config.yaml
model: "autoregressive pixel model"
image_size: 20
arch: "transformer_decoder"
head_dim: 48
residual_init: "scaled_by_depth"
final_lr_fraction: 0.1
Rows from block 3 of a small autoregressive pixel model, named by matrix and row number. Rows with one number belong to one neuron. Each number is 128 + 24 x the weight over its row's rms, rounded and kept within 0 to 255. All counts start at 0.
After each neuron's rows are labels from the 100 images, of 14976, where the neuron reaches its highest value: "top examples" is what is common among them. Only what is clearly more common there than usual is listed. The data: rendered landscapes of hills, water and sky.
# fc1: MLP up (model.blocks.3.mlp.fc1.weight, 960x320), inputs 107-213
# fc2: MLP down (model.blocks.3.mlp.fc2.weight, 320x960, transposed), outputs 107-213

fc1.536 [162 125 101 102 176 128  86 138 107 115 138 105 144 166 109 122 110 164 154 157  96 119 161 111 121 107 167  79  85 111 133 104 168 108 121 143 138 110 104 121 112 104 145 130 153 115 104 115 105 177 126 143 150  85 123 102 128 139 137 190  96 130 100 133 133  99 130 137 129 163 145 154  89 143 125  73  93 145 127 122 105 125  94 124 101 132 156 110 106 106 128 111 132 111 131 120 141 193 169 127 135 144  87 141 107  96 110]
fc2.536 [160 127 128 117  80  84 126 109 122 171 134 148 120 101 142 130 192 176 138 142 127 133  90 106 145 142 119 133 116 123 143 184 114  90 118 139 155 102 121 152 126 162 138 118 153 110  98 128 138  94 131 147 116 129 170 129 134 108 130 123 170 160 150 107 126 128  80 129 130 144 103 135 119 149 118 116 122 184 149 135 103 163 137 145  91 142 129 137 139 140  88 140  96 102 180  83 128 130 134 120 126 124 116  83 128 120 125]
top examples: overcast; desert dunes

fc1.313 [133 148  89 127 130 119 167 185 110 134 132 149 118 147 118 134  70 122 117 178 129 126 136 156 108 104 136 167 148 158 117 170  54 146 140 164 145 174 133 128 104 119 117  95 122 104 109 146 147 136 138 131 174 128 130 177 158 170 140 135 143 132 118  88 105 201 135 135 117 155 107 142 154 156 140 116 101 107 159 110 172 137 114 163  98 109 103 114 123  90 137 119  80  77 127 158 188  75 119 145 143 142 168 139 146 157 118]
fc2.313 [106 177 114  70 159 123 135 154 122 116 133 130 134 123 140 137 115 142 129 101 126 106 106 172  98 109 128 116 131 132 110  98  55 162 120 135 125 120  85 109 105  92 106 103 120 144 119 139 123  93 143 132 127 124 125  89 111  86 114 129 172 140 129 139 111 105 192 122 164  99  90 176 171 117 100 118 138  91 166 126 125 138 111 163 150 138 139 123 117  90 129 130 120 115  82  95 123  68 122 103 122 150 125 114 141 153 128]
top examples: sunset; purple alien crags

fc1.559 [132 101 119 140 148 143 130 115 152 141 116 130 168 151  97  90 147 112 107 163 136 127 125 156 143 134 114 137 153 123 145 123 149 105 120 113 154 124  82 117 113 171 120 138 128 154 108 129 110 160 105 136 129 105 124 100 115 141 108 115 101 122 118  98 117 129 162 121 133 113 126 146 110 112 159  72 103 136 174 109 103 127 104 146  90  88 143 125 124 175 110 107 141  89 112 101 143 120 196 129 230 117  68 171 152  68 134]
fc2.559 [127 128 146 149 152  74 161 149 105 138 126 122 111 125 129 134 107 141 133 159 133 118 130 120 100 111 117 132 126 129 128 142 166  94 100 151 123 124 105 126 140 127 130 148  94 110 105 104  72  93 137 129 159 121 134 127 132 117 118 109 137 195 144 106 157 135 141 153 168 132 141 154 153 111 135 132 107  96 117 133 133 126 181 122 143  84 119 129 149 148 133 146 109 156 107  91 162 180 139 128 178 131 123 112 128 145 167]
top examples: red mesas

fc1.0 [ 72 172  88 165 115 164  97  63 172 100  87 111 142 153 150 145 125 113 142 130 136 128 115 141 140 119 133 162 181  99 129 119 158  91  89 137 120 132  57 135 102 131  87 127 143 153 147 114 117 153 125 109 153  94 119  99 132 134  70 149 140 160 144 126 151 136 131 117 127 114 120 132 141 126  96 107  99 109 109 145 129 117 142 121 102 185 100 125 166 173 117  79 139 129 126 138 121 138 134 150 122 130 145 147 110 141 119]
fc2.0 [148 122 144 125  85 110 131 107 112 161 149 110 143 150 110 167 146 142 121  98 129 104 132 120 129 124  85 124 108 126 147 117 116  88 134 151 138 123 103 140 133 127 126 102 118 143 113 113 139 170 116 164 139 164 162 162 134 107 168 162 124 128 114 164 165 172 159  95 103 109 144 139 139 145 156 148 141 175 113 145 138 123 134 127 146 108  83 158 160  97 113  84 134 109 121 157 162 142 116 138 141 139 123  85 158 125 127]
top examples: sunset

fc1.517 [115 103 173 167 112 127 127 138 109 138 137 126 163 137 134 112 130 111 170 122 128 107 101 111  98 137 115 134 109 134 133 112 132 146 136 177 140 130 129 160 113 147 100 108 111 123 176 116 116 151 114 114 161 121 137  91 150 141 153 140 104 102 132 136  90 121 123  64 144 138 106 121 129 166 133 133 142 131 131 167 120  56 128 139 151 140 153 100 112 100 190 102 129 197 121  81 157 147  92 111 111  97 133 176 110 107 136]
fc2.517 [153 108 143 129 151 145 136 128 115 151 127 139 145 133 102 109 155 147 193 133 149 184 108 145 156  91 143 145 102 154 115 161 159 155 144 139 124 146 125 143 154 155  84 147 103 122 129 113 135 107 157 151 101 136 102 156  96 128 167 128 109 127 119 189 150  87 138 166 153 126 113 152 153 127 134 144 145  88 113 138 143 162 148 152 165 138 116 104 163 136 114 105 146  64 126 119 140 108  99 160 147 137 122 165 119 119 111]
top examples: overcast

fc1.255 [120 152 155 130 102 101  99 144 117 115 147 137 171 107 111 127 114 118  83  89 146 152 139 116 120 106 132 129 112 133 104 137 108 142 164 133 120 133 143 124 124 130  76 133  86 164  88 133 104 169 157  68 142 126 112 126 128 111 114 108 139 144 141 139 181 103 163 118 137 175 166 115 126 139  91  89 164 144 113 100  84 126  65 131 107 134 101 141 122 109 142 130 114 122  84 121 110 159 142 115 105 135 151 141 112  93  96]
fc2.255 [180 150 111 152 170 118  52 136 127 125 141 124  92 125 140 171 118 148 125 174 109 183 123 121 133 130 155 104 121 179 107 112 146 115 125 112  97 129 117 100 116 133 108 142 126 166 120 137 163 113 106 127 102 114 100 131 130 158 126 122 121 125 150 148 142 131 119 106 167 118 108 154 139 113 133 125 107 139 136 157  82 126 131 124  82 122 128 150 111 153 119 131 124 129 110 160 118  95 153 154 155  98 114  87 170 128 135]
top examples: night; sun or moon in view

fc1.735 [148 132 131 117 110 138 135 143  94  85 154 143 100 134 105  83 110 102 135 150 136 124 141 156 155 129 154 125 156 102 134 164 124 129 142 121 146 109 178 114  80 103 126 110 124 132 145 122 118 158 148 114 150 123 106 145 111 135 127 158 140 139 155  90  68 139 134 112 141 122 141 122 168 100 137 187 117 136 128 150 123 125 118 133  84 126 126 115 122 139 145  86 151 120 125 106 125 113 122  81 119 110 131 117 124  96 181]
fc2.735 [135 121 130 104 151 146 150 119 128  70 121 189 106 143 162 137 123 175 186 134 159 158 116 133 127  91 142 128 141 182  87 103 129 113 131 138 104  97 122 130 121 122 126 102 145 119 111 124  75  87 124 109 131 141 162 161 134 118 150 126 126 117 116 110 136 133 148 105 138 145 121 175 143 165 109 142 171 154 135 124 136 144 148 149 138 101 110 131 123 116 147 128 160 124  64 107 120 112 136 103 121  99 123 151 133  99 172]
top examples: terraced slopes; noon

fc1.561 [141 117 160 139 131 108 135 136 135 131 125 112 130 142 136 172 130 153 128 111 148  83 123 113 144 120 111 144 122 161 113 153 153 174 104 120 180 131 119 102 139 128 129  86 123 188 116 107 139 151 121 117 129 151  74  98 177 107 110 134  85 134 126 110 121 163 122  98 113 112 151 109 151 123 132 128 121  76 125 131 169 123 129 141 169 143 108 131  80 153 223 125  89 158  91 113 123 170 127 121 124 116 129 128 104 128 143]
fc2.561 [105 119 138 136 121 155 116 107 148 149  88 155 127 114  92  47 141  79 150 117 114 165  67 143 163 131 155 142 151 146 125 139 134  99 163 160 120 126 133  99 143 110 154 147 142 125  96 132 106 124 144 150 116 119 140 141 126 115 141 112  59 125 102 150 129 149 120 128 141  97 106 136 156 125 148 109 148 161  98  78  86 157 151 103 119 147 117 155 129 155 114 135 130 103 108 130 130 147 141 125 121 121 149 122 131 133 107]
top examples: night; sun or moon in view

fc1.188 [108  84 163  99 154 131 102  95 126 147 123 148  97 121 166 108 135 141  91 144 122 170 136 183 122 140 102 125 131  96 119 141 106 118 122 137 111 165 134  97 183 153 128 115 101 128  78  97 118 107 164 148 110 136 106 126 139 111 127 150 145 126 146 112 170 152 148 118 142 162 124 137 159 130 110 135 137 135 117 106 167 139  75 148 104 120 113 128 140 145 117 101 145 119 116 141 124 107 165  87 110 151 113 135 187 139 141]
fc2.188 [141 109 114 121 148 149  92 118 113 104 170 111  78 102 105 122 100 139 119 145 104 138 137 103 101 200 151 116 104 119 100 113 177  94 116 122 127 131 141  91  95 118 123 119 134 170 114 132  94  95 139 118  86 112 149 109 161 135 131 160 133 136 125 129 129  98  69 111 157 137 117 122 134 113 156 100 147 150 135 121 130 129 152 131 135 120 117 143 156 113 113 209 124 128 139 146 121 129  88  93 173 138 116 122 137 144 172]
top examples: overcast

fc1.399 [158 127 120 117 115 112 123 140 112 104 132 115 134  89 156 136 113 121 105 130 106 135 129 114 167 139  83 105 148 139 141 144 189 116 113 133 142 133 183 153 159  93 140  89 107 158 133 114 115  92 131 161 152 156 123 101 137 138 117 116 110 153  98  99  98 142  69  81 165 107 129  93  92 165 117 141 156 103 107 101 141  90 121 117 137 141 104 107  59 138 135 104 101 158 118 141 158 129 110 142 163 135 102 161 123 138 149]
fc2.399 [121 154 105  96  95 131 123  91 109  96 115 141  96 129 144 148 120 136 117 117 103 105 166 150 133  98 124 135  60 160 168 101  93 106 132 134 167 103 112 146 129 114 146  96 123 142 144  73 127 142 113 117 160 122 147 107 155 146 188 153 133 115 175 122 113 136 145 114 136 134 128 146 114 126 143  69 124 142 138 128 133 129 108 101 135 135 160 112 157 124  93 162 145 109 108 115 117  98  98 121 102  74 147 125 156 132 136]
top examples: overcast; purple alien crags; green hills

fc1.408 [126 148 146 123 120  97 126 124 131 157 170 132 158 130 126 150 136 121 122 151 164 134 126 149 124 152 121  94 126  85  81 113  91 147 114 110 122 135 128 140 112 139  45 154 109  90 104  85 126 106 110 113 125 160 113 180 148 122 154 162 155 122 103 101  96 101 130 112 162 129 148 149  97 139 118 129 155 119 143 158 113 139 150 155 120 129 122  90 124 121 122 121 150 122 154 161 191 102 126 129 134 100 110 156 154 112 137]
fc2.408 [ 88 146 163 149 110 114 117 130 120 109 163 142 119 131  90 151 168 129 103  96 146 119 136 144 133 136 135 117 119 146 134 137 130 129 102 146 136 132 128 136 130 148 114  91 132 125 186 139 119 157 155 137  71 136  83 143 150 125 104 110 123 135 138 111 131 132 149 147  99 151 144 204 112 151  83 108 124 120 146 156 134  90 131 117 123 122 113 152  84 159 125 154 112 141 185 157 122 146 160 107  89 116 103 128 166 116 129]
top examples: sunset; purple alien crags

fc1.228 [128 114 133 138 118 104  98 148 145 135 103 134 104 118 134 111 139  98  91 155 124 148 150 155  83 143 125 107 143 116 103 127  86 121 129 133 108 110 137 109 119 137 123 174 147 136 106 108 138 118 146 105 131 104 129 127 114 168 151 139 160 105 112 125 128 123 108 119 169 163 115 106 143 148 169 122 122 161 143 125 136 140 152  69 109 122 124  83 123 113 115 117 140 138 130 155 139 129 124 156 166 155 119 116 104  76 141]
fc2.228 [127 143 138 144  86 107 136 157  95 165 173 144 149 119 113 106  71 130 111  85 120 110 165 114 151 157 108 115 143 109 141 117 126  51 144 106 155 132 190 136 136 136 127  96 131 114 132 133 108 130 121 171 134 140 124 115 145 141 129 167 127 149 119  81 111 170 132 112 125 112 122  92  93  58  90 132 153 143 121 157 147  81  98 127  94 113 139 158  75 143 118  83 123 162 129 142 158 119  92 114  94 147 132 143 132 164 127]
top examples: terraced slopes; sunset

fc1.733 [155  91 116 129 116 112 139 117 150 116 142 110 125 134 130 142 128 133  98 119 121 124 110 109 102 163 127 146 118 188 118 126 132 126 138 108 105 158 106 170 145 144  93 175  89 126  69 110 160 131 127 133 135 141 174 110 137  98 114 142 113 101 111 133 137  62 105  81 137 136 121  53  86 130 171 119 114 127 130 127 136 125 104 133 121 143 150  64  97 127  90 127 120 140 172 157 116 165 116 180 118 128 127 133 129 149 143]
fc2.733 [113 139 125 193  71  93 150 138 109 114 104 100 161 127 144 138 110 156 110 136 126  87 115 155 128 160 126 116 115 155 132 124 126 135 152 107 105 116 128 149 158 152 140 132 132 111 123 111 107 143 133 166 168 109 168 116 181 173 143 123 133 130 176 162 166 120 139 130 144 149 131 130  71  73 111  92 115 116 150 153 129 143  92 129 135  93 127 123 158 129 152 105 170 176 171 147 145 151  97 163 123  99 125 152 129  98 140]
top examples: noon; water; green hills

fc1.130 [135 100 113 152 123 131 146 177 137 118 121 111 120 112 120  85 111 132 113 146 105 110 140 129 144 119 108 146 133 182 149 124 158 150 126 111 141 137 153 119 110 107 122  99 123 160 137 121 128 155 121 121 148 106  98 128 154 126  94 148 135 105 174 100 152 107 117  73 100 120 117 139 158 124  98 131  99  85 138 157 129  80 121 136 143 147 143 129 135  81 169 119 133 124 126 111 114 167 119 107 105 171 116 115 119 129 172]
fc2.130 [123 113 152 138 102 126  83 117 154 108  95 138 113 126 116 117 127 102  98  95 128 144 181 125  55  87 141 129  85 117 135 134 116 145  93 107 148 107 108 173 121 146 111 103 147 117 156 142 162 116 178 103 106 130 114 193 112 110 102 106 106 144 116 122 123 116 136 127 129 136 109 155 123 147 135 103 145 129 143 137 146 160 106  84 140 103 130 103 139 130  82 123 141 131 194 142 131 160 126 145 122 130 138 133 147 121 131]
top examples: overcast; green hills

fc1.88 [132 112 145 182 113 145 129 118 132 112 147 137 133  98  78 144  85 125 134 125 100 139 178 135 109 102 100 112 150 152 113 113 143  98  97 124 123 150 128 128 159 105  74 121 122 136 160 160 117 149 121 138 117 138  99 166 158 112 107 137 120 118 137 103 109 134  96  92 138 123 162 171 157 139  81 123 147 139 156 142 118  88 154 155  93 129  78 114 133  75 103 125 160 139 139 168 148 131 149 111 129 153 133 132 137 132 143]
fc2.88 [113 118 117 137 128 115 115 146 133 125 122 154 141 124 146 116 109 122 140 154  70 128 117 101 129 152 123  98 167 139 135  91 112 112 153 141 155 158 134 124 126 126 166 136  90 130 145 122 110  78 119 119 146 134 191 128  91 170  79  90 140 132 110 129 167 129 138 121 139  89  69  57 120 167 116 150 120 144 138 105 144 186 146 104 183 140 108 125 147  85 136 147  97  94 123 122  57 148 129 174 123 131  86 146 130 157 106]
top examples: sunset; green hills

fc1.409 [170 123 119 129 127  95 140 116 116 162 136 132  84 158 117 153 112 107 118 171 114 135 109 135 124 138  97 149 119 127 133 152 123 151 123 125 140 144 140 118 102  79 118 131 125 115 109 143 128 162 115 122 148 149 119  79 153 100 148 141 103  91 130 101 115 113  95 116  99 128 121  72 133 122 164 135 141 100 126 112 153  50  81  95 157 148 123 130 113 111 129 132  82  95 111  97 156 121 119 149 184 123 140 127  99 174 127]
fc2.409 [131 128 148 138 147 100 142 130 138 136 133 100 136 117 124  90 160 118 147 116 103 105  79 125 148 132 156  96 140  85 124 100 142 146 151 113 167 167 178 119 170 139 154  61 120 153 156 121 138 158 140 115 116 131 132 100 120 140 111 128 171 151 121 138 131 151 139 161 137  98 119 158 145 140  93 156 144 136 125 130 108  89 144 109 138 148 134 155 119 135 139 107 146 131 118 102  83 128 177 122  84 135 106 145 144 129  69]
top examples: overcast; water; green hills

fc1.392 [133 125 121 171 135 126 173 130 124 123 114 144 140 166 127 156 129 127 158 121 169 106 119 119 151 104 139 158 142 124 133 120 140 181 127 114 120 142 123  94 133 137 123 113 129 121 153 138  86 130 108 139 170 149 220 103 168 143  65 132 125 123  81 141 142 160 125 109  95 125 105  80 107 131 115 138 108 111 125 153 144 119 102 173 146 135 104 128 108 118 111 140  73  79 106 197 147 119  98 126 143 145 143 101  96 132 106]
fc2.392 [141 147 137 129 172 141 153 125  95 117 133 139 152 204 129 169 133 151 134 117 136 123 110 128  99 146 147 134 116  54 131 107 131 151 164 146 139 152 122 107 108 128 144 128 101 133 154 109 119 154  91 114 245 156 131 129 137 113 104 110 148 108 157 142 151 121 105 109  60  96  92 139 131 128 141 126 135 136 110 129 118  94 150 150 183 129  98 106 121 127 139 124 158 155 121 143 129 131  82 157 153  67 142 142 131 109 149]
top examples: red mesas

fc1.666 [120 102 156 147 106 140 133 143 119 115 154 103  72 130 118 109 120 105 133 152 129 112 150 141 176 140 134 151 143 184 142 137 114 123  85 127 123 134 149 119 121 127 113 159 142 130 137  91 127 140 118  98 142 150 147 152 120 136 152 142 155 134 125 107 111 192 166  76 117 133 125 105 109  81 136 165  96 125 155 165 140 116  94 147 142  93 138 112  71 101  72 123 117  79 202  82 152 155 136 150 110 160 118 122 126 128 122]
fc2.666 [122 141 118 126 157 157  75 118 112  97 144 110  81 158 126 154 141 146 144 149 139 131 152 111  71 137 118 141 135 119 146 133 168 151 154 106  75 143 102 126 108 159 154 167 141 145 136 118 157 199 124 120  94 145 161 123 150 133 100 100 134 116 149 118 100 116 127 154  85 146 115 147 106 129 163 149 107 118 120 139 114  70 125 118 110 120 102  95 177 113 157 154 110 148 167 150 150 132 127 120  89 122 116 124 127 140 127]
top examples: noon; water; green hills

fc1.688 [158 106 133 155 130 125  91 129 165 115 139 134 171 123 107 106 113 106 145 126 111 149 123  90  90 121 130  96 176  61 113 117 160 126 117 117 108 174 132  80 147 107  93 152 145 114 108 124 172 147 140 115 132 133 148 126 105 136 150 137 153 120 103 124  89 104 115 123 147 121 122 129 147 181 127 160 130 185 152 126 145  98 133 142 134 126  93 127 123 120 108 105 117 142 119 148 162 154 147 123 129  93 135 131 112 125 125]
fc2.688 [ 95 101 106 131 128 176 128 145 177 150 123 148 131 130  77 103  91  93  97  86 117 137 144 105  61 137 132 135 165 103 144 112 122  90 107  88 114 135 123  86 105 124 152 143 144 125 118 159 158 122 112 164 136  79 153 143 123 144 119 123 115 142 156 116 108 151 126 124 123 125 107 133 157 121 136 117 103 119 107 111 138 130 149 119 158 114  96 159 145 114 135 105  96 133  92 139 113 134 150 102 132 108 141 121  94 121  96]
top examples: night; purple alien crags

fc1.447 [132 147 123 137 116 136 121 161 108 115 107 132 119  97 132  65  98 126 116 106 159  97 149 162 123 106 145 133 119 109 117 100 160 144 107 129 134 142 140 115 122  90 126 122 156 126 122 128 115 123 135 129 208 120 138 118 122 144 132 137 125 136 140 138 130 141  94 146 113 128 127 131 161 140 130 138 114 141 135 104 112  98 121 153 116 107 113 132  88 120 168 108 179 134 169 140 127 148 134 124 128 164 144  99 116 140 139]
fc2.447 [126 114 160 183 138 134 182 158 118 117 141 157 130 153 114 141 132 124 126 146 125 146 130 138 134 142 133 151 127 122 140 133 154 175 131 132 138 136 140 105 117 134 143 107 119 131 111 139 132 130 131 123 122 113 157 136  88 136 117 107 113 143 162 114 138 121  92  91  96 125 101 132 164 184 160 119 134 160 131 135 115 112 155 162 166 124 117 130  74 128  73 118 145 142 127 137 136 159 136 149 103 110 111 107  85 119 191]
top examples: sunset; desert dunes

fc1.150 [124 112 106 128  79 117  84 187 125 158 165 105 137  94 105  88 100  68 117 133  96 129 159 109  98 180 107 116 144  91  73 109 140 120 106  84 147 134 164  90 126  99 104 164 120  87  98 160 183 137 149 146 145 104 149 124 129 117 150 119 141 115 109  89 119 157 121 134 171 152 132  93 136 124 142 156 114 147 163 124 117 112 117  88  87 156 126  82 153  98 151 128 135 142 158 111 149 107 135 136 116 122 129 117 141 139 137]
fc2.150 [112 153 127  97 128 118 138 149 147 178 140 134 125 149 142 113 133  95 106  80 136 119 123 113 116 148 133 136 176 131 100 100 115 109 113 148 103 142 108 141 148 146 125 128  70 159  98 129 125  45 116 122 134 106 124  91 142 126  91 132 136 136 116 135 100 167 159 167 148  90 123 102  88 105 130 111 159  95 123  53 113 129 140 188 161 159 112 147 145 144 147 135  84 139 130 196 120 156 123 110 102 111 139 136 158 139 138]
top examples: overcast

fc1.63 [ 97  80 149 133  89 120 108 150 124 134 106 154 152 162 152  86 139 101 185 100 126 196 121 118 105  95 154 110 131 104 150 139 132 108 133 102  99 136 132 125 123  82 150 118 146 128 104 100 147 111 126 146  73 133 126  86  89 110 126 123 129  82 127 132 113 128 142 158  73 144 207 123 150 130 119  80 156 121 104 125 135 116 131 124 135 118 151 103 128 130 124 108 109 143 129 133 147 121  97 143 149 128 157 156 136 145 108]
fc2.63 [173 135  73 129 104 134 104  87 139 117 152 134 109 121 148 160 166 135 115 127 138 136 111 113 140 129 161 120 129 116 151 111 109 120  97 157 135 151 145 151 144 137 129 139 143 171 125 139 121 117 117 132 115 119 129 128 120 149 134 122 140 165 158 161 184 161 103 115 167 124 149 124 116 136 139 100 130 123 138  99 151 138 176 122  86 105  91 146 168  91 131  93 122 144 143 117 135 170 125 133 123 130 106  94 155 117 131]
top examples: terraced slopes

fc1.261 [127 128 126 205 133  82 164 138 143  98 123 130 120 144 118 113 124 122 144 155 153 101  94 140 119 127 127 145 120 123 156 114 131 139  35 148 156 119 155 100 105 130 109 133 138 117 107 126 105 150 129  98 163 125 205 125 124  94 117 117 122 106 120 125 155 143 145  50 103 121 111 125 104 173 125 153 117 145 116 149 164  78  93  96 146 120 114 126  97 138  85  99 118 131 105 156 100 169 132  91 120 175 127 117  92 163 146]
fc2.261 [109 153 163 140  75 135 147 138  81 103 174 142 114 138 141 184 119 122 122 110 131  71 120 119 142  85 148  87 116 116 157  84 140 135 128 138 147 128 136  87  89 123 150  91 156 124 132 169 103 115  92 159 151 132 142 145  98 146 131  56 139 109 156 133 138 118 112 102 105 141 106 132 173 143 133 100 109 152 125 128 122 117  98 161 147 141 119 122  99 110 125 133 170 139 163 165 128 129 151  69 148  62 179  98 106  85 151]
top examples: red mesas; noon

fc1.200 [147 161 133 134 118 124 176 138 114 139 143 128 192 128 147 104 149 147 119 131 145 169 176 130 107  89 128  99 116 128 123 107 135 125 107 156 149  94 150 161 148 107  92  54 139 134 148 143 141 145 101 123 134 104 118 104 109 182 133 145 130 138  90 140 122 126 117 145 163 106 125 112 109 159 121 112 163 151 137 140 139  91 137 110 156 153 124 127 154 133 183 107 162 163 118 110 147 134 119 105 158 127 150 141 111 114 138]
fc2.200 [144 105 154 123 135 131 139 120 123 158 128  99  89 126 101 141 106 128 138 153 119 133 156  89 207 118  97 192 128 145 114 115 130 165 184  98 126 124 151 150 122 135 130 129 142 146 118 139 142 177 112 124  86 130 112 112 131  80 120 162 136  96 174 119 106 162 110 158 111 125 146 147 114 102 126 143 104 115 141 138 124 110 148 129  77 128 129 109 130 111 112 163 126 189 140  93 171 146 133 134  99 157  97  94 154 174  92]
top examples: night; sun or moon in view; snowy peaks

fc1.179 [ 94 134 171 142 164 131  78  84 129 105 149  83 154 168 120  96  86 116 125 106  92 127 160 152 101 146 155  77 130 126 120 152 136 107 136 161 120 128  82 171 151  94 159 143 146 146  86 116 100  77 131 141 156 142 103 108 134 127 141 161 157 132 141 105 100 175 134  99 162  73  94 134 127 126 146 111 139 117  85 149 168  83 140 147  91 172 126  98 127 119 118  85 131 108 146 128 132 123 137 114 116 133 114 142 118 107 116]
fc2.179 [167 112 123 122 103 146 140 125 156 153 188 128 130  99 136 104 146 163 128  70 105 115 100 118 141 143 150  62 112 125 140 145 118  95 125 137 126 137 150 135 136 146 149 102 127 143  85 116 120 121 147 181 141 138 154 139 123  92 125 102 107 156 156 147 106 151 135 120  99 153 148 114 138 142 195 122 138 162 125 101 167 147 145 120 120  99 109 153 141 107 151  99 127 100 136  82 159 149 160 118 110 136 131  95 127 151 129]
top examples: sunset

fc1.323 [114 117 120 156 104  58 152 135 126 122 149 128 131 115 126 133 132 108 131 139 133  99 127 129  93 127 137 107 127  91 109 144 128 124  70 143 118 120 153 108 103 101 135 106 148  69 152 144 154 143 120 109 130 114 104  90 163 162  94 137 131 129 137 137  92 137 146  94 142 128 117 117 156 140  86 155 122 171 132 108 114 116 132 150 137 133 111 118 134  91 136 106 120  97 128 115 143 142 151 125 139 149 154 129 110 139 118]
fc2.323 [ 95  84 121 125 148 116 108 115 142 147 146 167 155 123 108 130 172 110 130 118 113 124 108 134 146 162 128 118 133 104 133 129 168 146 110 124 144 139 157 123 119 131 180  99 108 132 124 136 151 113 107  90 127 148 116 130 163 133 146 111 138 129  95 137 158 138 131 138 110 121  92 160 167 122 128 159  86 112 140 133  94 148 170 122 117 149 129 149 158 109 145 116 132 138 136 112 104 144 143  88 114  88 110 135 114 133 123]
top examples: red mesas; sunset

fc1.724 [108 110 126 145 123  63 138 125 117 167 164 133 152 160 143 123 120 103 139 148 140  72 112 138 121 101 128 149 161 136 136 107 126 176 137  99 128 151 132  83 113 133 148 124 133 121 104 171 119 143 143 106 114 137 155 117 116 164 123 145 150 119 124 100 138 124  92 118 152 124  88 105 142 147 110 126 123 137 113 127 119 125 153 102 159 135 108 113 139 133 165 139 109 122 172 145 134 134 143 125 112 178 103 112 112 151  99]
fc2.724 [ 87  63 125 121 142  78 134 134 134 130 147 116 135 140 154 147 122 121 126 121 111 112 122 128 147 156 147 135 150 131 136 116 125 133 109 101 127 145 146  81 105 165 213 137 130 141 103 113 114 115 132  86 101 132 135 181 106 134 121 180 170 122 120 116 126 139 123 133 139 137  74 117 109 138 135 163  60 103 149 121 120 147 153 149 106 140 130 140 131 135 133 147  97 110 145 159 138 127 143 121 108  87 117 122 114  96 132]
top examples: night; red mesas

fc1.682 [182 125 128 127 125 118 129 105 128 131 116 143 131 157 156 125  93 174 137 133 132 123 164  99  88 135 128 104 106 134 118  96 186 106  94 113 146 141 119 139 162 134 111 125 106 151 134 103 125 149 121  95 127 177 114  93 134 132 149 128 127 115 141 148 129 123 110  87 132 122 151 102 112  85  79 122 185 119 126 125 178  94  99 168 145 127  90 108 131 128 144 144  91 168  72 113 148 137 113 101 117 137 138 159 130 146 118]
fc2.682 [102 132 132 117 132 144 120 105 121 141  95  73 130 113 164 104 150 150 121 102  93 134 112 144 143 164 118 140 116 173 129 140 126 129 132 136 139 133 101 107 157 177 148 148  79 197 151 111 119 117  90 131  95 148 121 122 106 114 107 135 119 146 119 167 110 111 109 169 132  91 148  96 113  67 138 124 147 118  83 101 103 120 143 113 134 142 144 126 161 160 104 116 106 151 125 116  99 143 126 147 101 156 109 212 136 139  64]
top examples: night; snowy peaks

fc1.764 [ 97  81 111 110 128 106  80 148 153 112  83 148 101  97 135  97 152 123 117 110 138 110 134 105  95 146 139 131  71 143 124 134 113 114  86  97 112 102 149 140 122 172 101  89 140 165 103  75  89 167 122 113 129 145 136 132  93 123 155 163 141 134 126  93 139 135 109 124 131  73 119 125 100 129 112 103 108 167 137 174 110 128 149 121 126 145  98 118 112 102 129 101 105  92 126 118 147 168 106 151 158 137 121  86 198 122  98]
fc2.764 [125 137  48 165 115 118  97 133 132 132 139 152  88 147 146 125 144 128 141 110 115 138 104 128 131 185  86 157 149 117 151 121 141 135  95 115  99  84 102 148 101 119 101  96 154 155 101 119 149 146  79 130 119  96 110 138 129 126 103 106 153 168  94 177 134 129 168 148 107 157 159 153 141 187 144 111 124 113 165 138 136 112 155 145 133 103 122 164 103 138 139 162 100 116 123 141  83 152 102 169 109  74 115 136 138 108 112]
top examples: noon

fc1.127 [150 149  84 120 123 118 122 148 135 155 144 139 118 129 118 119 117  85  71 155 146 128 138 135 135 111 125 161  95 160 122 149 122 124  93 130 145 121 106 100  94 131  98 165 153 100 100 147 150 151 163  94 124  87  99 120  99 146 203 123 120 139 168 116 147  91 153 139 116 148  91 117 136 115 141 123 142 145 131 139 167 176  61 136 108 137 145 136 160 130  99 150 104  99 137 112 147 131 125 100 133 170 142  99 138 178 164]
fc2.127 [135 150 113 119 140 142 135 175 121 163 115 139 158 139 125  96 122 100  98  70 146 130  99 114 165 139 141 140 150 116 146 157 109  85 141 112 125 151  99 118 123 176 143 146 124 138 119 143 142 123 147 112 153 120 101 118  81 124 129 125 130 135 123 138 159 145 145 144 143 117  87 143 108 127 135 110 105  75 126 118 132  97 140 161 157 144 156 146 143 163  74 116 112 154 171 159 134 133 114 110 116 115 126 144 140 183 122]
top examples: red mesas; noon